From a checkpoint of a small audio frame classifier.
Model: 25.4M parameters, log mel input, arch convnext, norm layernorm, activation relu, moe top_k, num experts 16, layers 16, width 512.
Training: adamw at rate 0.00076, 10200 steps, held-out accuracy 99%.
Data: trained on single English nouns, adjectives and verbs, spoken by a formant synthesiser in many voices, 78125 training examples, 33.4 epochs.
Rows from block 3 of a small audio frame classifier, named by matrix and row number. Rows with one number within an expert belong to one neuron, the router's apart. Each number is 128 + 32 x the weight over its row's rms, rounded and kept within 0 to 255. All counts start at 0. Numbers have three digits each.
After each expert's rows are labels from the 100 clips, of 14848, where the router gives the expert most weight on average: "lies over" is the class under the peak. Only what is clearly more common there than usual is listed. The data: single English nouns, adjectives and verbs, spoken by a formant synthesiser in many voices. In brackets: how many of the 100, against the usual share in percent.
# router: router (model.blocks.3.mlp.router.weight, 16x512), inputs 370-443
# up: expert up (model.blocks.3.mlp.up, 16x128x512), inputs 370-443
# down: expert down (model.blocks.3.mlp.down, 16x512x128, transposed), outputs 370-443

# expert 11
router.11:117127099166158120111127124150120156126151124088133137107107128094128140105175117184085123113098128126145097163137075187159117106121077151118141141090147118182088097112093206150103084165121134068138136110150132145116180121
up.0:133107141083110099129150101139091110122161078184165113149089138176027137146121163146125143171209140122157135172148137145108122115098172065174083106163191145113106088169106072073098151151133118116124108112203098168208168178
down.0:155183134117153163105150158144087102169108082110118121148116105098123100102145109098094101108165101036098181144106104161138139062142139146142178150116148109111102080137091121094153134163217048172138155160095100090152153090
up.1:152148161143093138096172107120162144117127179135144132118105147255143195143113126140130104102108066149135115140167164078141195133136123102088083120109171106115118109111130139183187090142147115161090127131156129116130114161
down.1:102132110164139149176125092090126065168095102155136171131104145110054180159079142084185110091131186122094102161136083169131207145090134121155123139087128108110182165108121104150064077110120137119112168084116204109107178080
up.2:095115143124065148100108161115120148104140107135123154178171161067154115128083130095145114137155110099114096130116153136167148155133137114106129089107141132134124126096127103146100132101127174114063107105047131115153090123
down.2:117144174202122159138159133168094125103129073105129115132115144161123126096124112122103097110129108094073071111109099207109121121161084179122158114128155110156138116114111110099095198124125120067141137160115088150162152077
lies over: /k/ (59 vs 2.4)

# expert 12
router.12:091119168124104184148148107127096133122131116176119151100098155134035189114131113116115110111190114163142143130146105157154209108080095116135132128094120148148153191152125142216000078121136065109153106137147142157118186168
up.0:029141119195060100139144129151162189139119115094106140190123117126064124138130146056145140092173135123115115099147106188116072167101105140150136154074138119079148114125159179118162097092163156133153129124040128133119104103
down.0:126098093063168140155120051125079124092100113129147129209063129114092086150134109106078137129132135150168129066221174140160125212151089138135126208132141128165083147104136062086112161179072099130121158171123127110128193069
up.1:080080175163141209126112115090094114173063101126131136170115132094109185145139198152078087119143078154132098075099109162128126134047083152116114146134158119084152173119128107206047035128103077121101139130139139148084134104
down.1:137119107152122049171172180178174117119131138106151123120113127117153097116127137110086110123109127146104110051145113180119150140113168111147114071169141168092058160172125174122226159139095171108128086100157106096209152094
up.2:124047141097125168208101090113130162168097109119078062157121159134142180132123150055157130154138156155132077164136124171152141211057090137157087117113127130069158162071128133141059072173126109120116165133127128142131086138
down.2:150133066160117099138106144182156142092172129110148102097118131146176104179133121076125152199100140097129106014154146149121160085090094111134099087121141141155125120124142142150202225183113129110143195092104131082197193130
lies over: silence (100 vs 56.6)

# expert 7
router.7:140155160125129189174130177103144158161112028129101102143154185074130099124213142113112122132124112127159153105118133133112069174189138182143095117095133167118113126111146120176143109097123151095120153145141144116169117068
up.0:113156113161115096128107137096098084166113102132233168113104150123109114130121135145172162115102075114116111142125087149123150105135198180133080139187113178118088148092152148157162120162107131147140109147155135101105181131
down.0:123138128094133158105109128108114140112088127080112094099128069145058164095137105157109098123152105179115151095164144148126127105064147124158115135186112162151134116152165114204179160122112078131109072069160104066129174171
up.1:130117126117099151151155107109140122128151149116099162157170151136160170149087083133127148150166073114083134157103175092017121146173160123158127082128129145174134108142136191131117090126091170114162139094105148110165077136
down.1:068103130171137170158137130151148128103144164113133107089057093084103138153142117112121139149148174157066101075177137146131147157097080123136132115196132095140153139173165138172152139168126169180184047120166096154178171122
up.2:152121060180089128076105102160115143096114139147158160117116107148074077131139144116153146165088161134073134139130131103163140157091105117171145108120099152162089150127125122165145141137070141151150136133111150105154093122
down.2:182124143142127160127138146146128094146171122128111125083157085185145121102141131142115141148120121118065118102184117106054128094196182123120132144122175067098113112080136117188122117110064122138111128120117147105145129140
lies over: /tʃ/ (30 vs 0.9)

# expert 14
router.14:200115147129102175144104142149114125143092138174081121093171091165163047107136109120113133167167081161106101157079152052135096175188055097102118123173103124140124075126111125099098138110125117142116150128099150111123060076
up.0:135068125131127151158124108125127147167161076113129122094158212066060140129201087123114143110114140104174179167086163147129150140124137150111098165110145096156112103108103088092119114138161121116099092114124138178137105106
down.0:105090180108054118107133079163154145133157144178078140111092116094039070075103101111134177127082153127192133130101092190111118127080124163101127138090138093086149109136139075143163119161155146124159166145158174133149090140
up.1:101177101119156132156113110094168116155126040116069096103155154131079104107145168084109150112122148137143104195125190117111139134203183185118121155141116145121132047079122130116152097102094113105142098124125064102178127121
down.1:116099099118121181079107112104126180152160166142134109100108109117137134126133138105167138120075104157095140107125159153132099110159135105141067159116161079183112136089091130079067125111103086172139203109149086100117159162
up.2:122144160153114109146115112089078086151153121147013136134093138130126107104168145142095141162090122138167118135161136138123137093081136110113053139063152147068152148137068019157118115093152128181047118153080112127092127173
down.2:108097108157121169107100109180125116160100142087131109154172121094206142119130139103200107102088152162151124124178105137138073161084134133106119149148120086163169175104153126141077140138091188123174122126159183174120142195
lies over: silence (94 vs 56.6)

# expert 15
router.15:107121091107142095102120127135138088136165170180117125065076110191115123177115139131211137061134123059134095159120140147186103159101186093146109137118142125184124105147138122088142143086081140142128122090132138145155121161
up.0:116100142099164138136153131134092167101108156074127146144188187212068058133121106197129144074141099119159073146115175162093112073129139114123086107062126152147127156104059035038113159162131127091080127122156133106079057147
down.0:180163143158135129147182081154155113132131158110140120217134126187154086092155035123120103104118135103139142112135152147119163080138067126111115102139144149189142152133157144113102136147118097149153117113115154161129150130
up.1:147131123166142152212137108133129192092170160135178155135134138062139073143122134118074154111149146112107143128100095121150168118101125117128178119120168066121145068055129055095094164155164132143083093139185123132086108124
down.1:161147127090112136156126141127132136109109087116143133168133164099153141088168124177088089075101130115174075191118126162118141131058094133099154128135101111110150176145112108122124112168098104163171081136122122158145237131
up.2:126122142145096183175128101104088128149100114063165160121156173138119103090100136117066107158118108158129124093107120120112087142133058157128117128158141141046164129118118074091118112151118105151091108142131068170133172168
down.2:127132067081150103121110105110083083103065065160109135104166165082141100138109156137072106131129106136157102128138088183136063103100150158106153097092133147138116099167078190138157157107134153134129126137125100159153128111
lies over: /i/ (41 vs 1.4)

# expert 4
router.4:165144140160108112151156132186099118122120163188119153089085171129049165090085072138124132103188153163112117184163105135120135108121094109130150125141117123158105143133127139096117191120130126098151111143150149151139170162
up.0:172177159166115157184082179027126144129075129115157147103160111133138103152153105167132173139154082125192083112101123158107135092134125148138041160158116102096138184081113138105083105157189135128145130164124147077136160116
down.0:131159149170104115125106147133162124125057103186021155161099136107149077173110127120150181123117116116149092090106114147155173130149099124139119085108135190097124141096095174138134142163151140098111173101086179148156124094
up.1:151110097182086064171124046133134101074090113092150179044154110096104102083075135156087126152136130154167143108133146125125141065122123135165091106160122107173049124086138113118052178177212182114121145170116117099136137153
down.1:136063136151106085163130150124094078113134239108118126124129116083103103178144156107136130152135122091090171137116119095144155129135072141065120123055180153113116117116153131056158135125159107170160058073151176195141090147
up.2:113144183136128146116159136120113114155114085118159130143064185088149089179159110100133139130113145111118106158142143139143167154057131083135139181098110091063129159128136114056206123079113126135079157110112128139085146154
down.2:141165141103110100156163116134120097159117091190132052159167136049145139090155155091144141150110130128081096107137118083131187170141152171114102164143144138199149097159115159144138097176137129109176083128128114113158184084
lies over: silence (100 vs 56.6)

# expert 8
router.8:136112090156171097105141091140182156103132214145149142172157105150067159126090121180121124115076127105160208075134171119156212119097178127126112130148125093123128133082181093080136155190154106160143129124165117144114119197
up.0:092142111115168144134124106133136142169124114107133159145069123133067073116099171156131146135066141117137121080117101132153176109162098112180108124100123126139091110078144160178133119131101161127167094133169144088160097149
down.0:150125165125095136133124106151093110060107106142172126203151168052092078120154096150097147121192132098155118116113107125120162122084099149106144149141044128111190126142195115108089127116118155144127120159033138174121127072
up.1:221122146142104121134173094136115110149084123119062153089202137115110112142208138131107130111093092104167140162178163126136069110119114139141108167094173152197084161121116137109080118154183205101120173114137119161110180090
down.1:072106102138141108064104157094138153107117119117162050160169147104149157134139095167087120065134102118118079106120131105091121133145125090155096192124096111139089118088162089157140101165077097083077104143064102078074125099
up.2:134108115092103138158143136100114132152168145105062103126187120097154153114098142131162130093173139129125147123080131028163131153145099144142120122129119135167089101137142192082064140124107120161115186104122167168169120172
down.2:163109124171070159149101071136120092100131132084112036156090154147147070133111065144072103174156137100133124055143102116155149181137149149087142123071109086175098114108103161078103166141123123137127101130116153152076121167
lies over: /ɝ/ (29 vs 1.7)

# expert 0
router.0:076177188072156075116103149157130081073081129098175077088132134120076129167068113156158129151133134107141139066089138125089114105099163095113161130193138119178149152146139127097129103134111110098145107129156109099121132173
up.0:133095125141172099166104085064139128080120093139093118186142138127150139127122106107055139117140119131188084137141171144181101106146126087159097121104118152105141128143152051043120110150046181128088145139107162126129138149
down.0:105141133137116107083100124144110125106132135108089134161197146136121143119148139128053080140146054115168129130042108096099158127129102220141151109116128101137131102128120155116105094172086099095080110105153157129180121108
up.1:122129180098154127100127103101109114142173018131122138133137114074181131138140178070106163105215130160145067092157136088170127121188161144114121114134129205154080099088094085066085110144103161151120133143054113097131104130
down.1:150136095143179127099103166093115105166131140124134093149176168150159052149093167147073089111116070140138137079163104145096142103116118131033142110153106170098065119133133153083132140138129087102115114188144102156174180133
up.2:135099172103117168120145096104128122174160167186122148139146119166117112153085146137124123088164182177130161085106153119088237146132197104134097136127100104180124175098123171197150158076140198171145143075133161099167099115
down.2:121106092112131116169084116083066142138152154136103136078130113155153091161147131141098112129151127150136020130126114126138184183102115094160133138142145132154126112114065055105147122114142109131145119154061115165123174159
lies over: /ɑ/ (51 vs 2)

# expert 3
router.3:156166121154107113153139089143129153110085199137117133140096129145030153119129094097160101129186138134092201202159098086195182113083060122141122133108116137182152166142128020121150195126182130139064117120119152136154136137
up.0:075181127102151110150102139100140138123192146163101084110142172100050171166149135168139154090129170107110196108134144126118127101104162173149126181206127126100168135135097058119125120098073155124123144123149117111148159118
down.0:146141123136084084153058075098139101092076185103144088112105138178144065113106183130111160185084088077106106151057014105134117123108133102119183122166136145132141099105171070088176193104123199133092203124139137193106148150
up.1:173187143139168165155132179102121171152129128171159121155187158120110138153121156111159108053072171145098198095136080144143169173117179122147088115118067133143127154109166072142145171131130094169106119117132144177109105157
down.1:187133195177098091167079102091154082151162194061159049111078144169147163106104158144156107189077098163131081115117053145110147115122159144090165092133147103119189166127129113106093193171072115105126115108138142183109132137
up.2:149128157148142117119140096122136142121107050048148147078171113092075092134140118105131119111171110101150204116115100123078180170125107147092107147148171106187096128080129108163105151131111163180073159135106125113145131117
down.2:172142168191126079141143147111158141162139119129124139140085106138075122143143114114089108124151160077140083124052112202156100131097217184147155124107122093134139199140135147150100113081065128089140105093156124167077207114
lies over: silence (87 vs 56.6)

# expert 10
router.10:103110099158111179111117111160111191154112125114156151099096094149158123140093161098149130137108137157080112129089161123045172153169113160124142117105138106072130159151137142152188058135088146205101168152109137082175116150
up.0:127119072136111032172103077102185176155118189133122145152140127112115178157091066234099153157135180119167104055174116131188136143008122109143110108133096061142189155082149141145150135130111096093148091141191134128115143157
down.0:172159161176099063065141144119085133142156114139157076113158112078135124140120112123151178120125146108150169116134112101132108114119162114103150147096115127119148118142181093112160109106094196118097072080089143124076114120
up.1:094145104167158152089168080104120130127130082067137114144093139092143101109158170122100119119066184124166101072095127160135090139180049164124104143105108206108109121092130181088155111136166147047121119138118137120068112047
down.1:127092173176123130087110129106097122164144066111086076148125117081163121075127059161159195100147092119187118110128094118087103138176127151132119134134128122160187100086131117191144118080095140090111131182106153137120150119
up.2:103129078120134069116157100118127147104064112129067119137148195159100122106164105096131135137122117158150158139143121171089087155081079077173104162146097115077140122091124122120064071185173134155114117091120118137158111153
down.2:144124150102158112139132032116107136090134191192088182115148159128122141167107210151151182112096116121106053118113120189127155108116134189131096126118115114129137194130142152145175171154164131156163095138144140170128100139
lies over: /u/ (27 vs 1.3)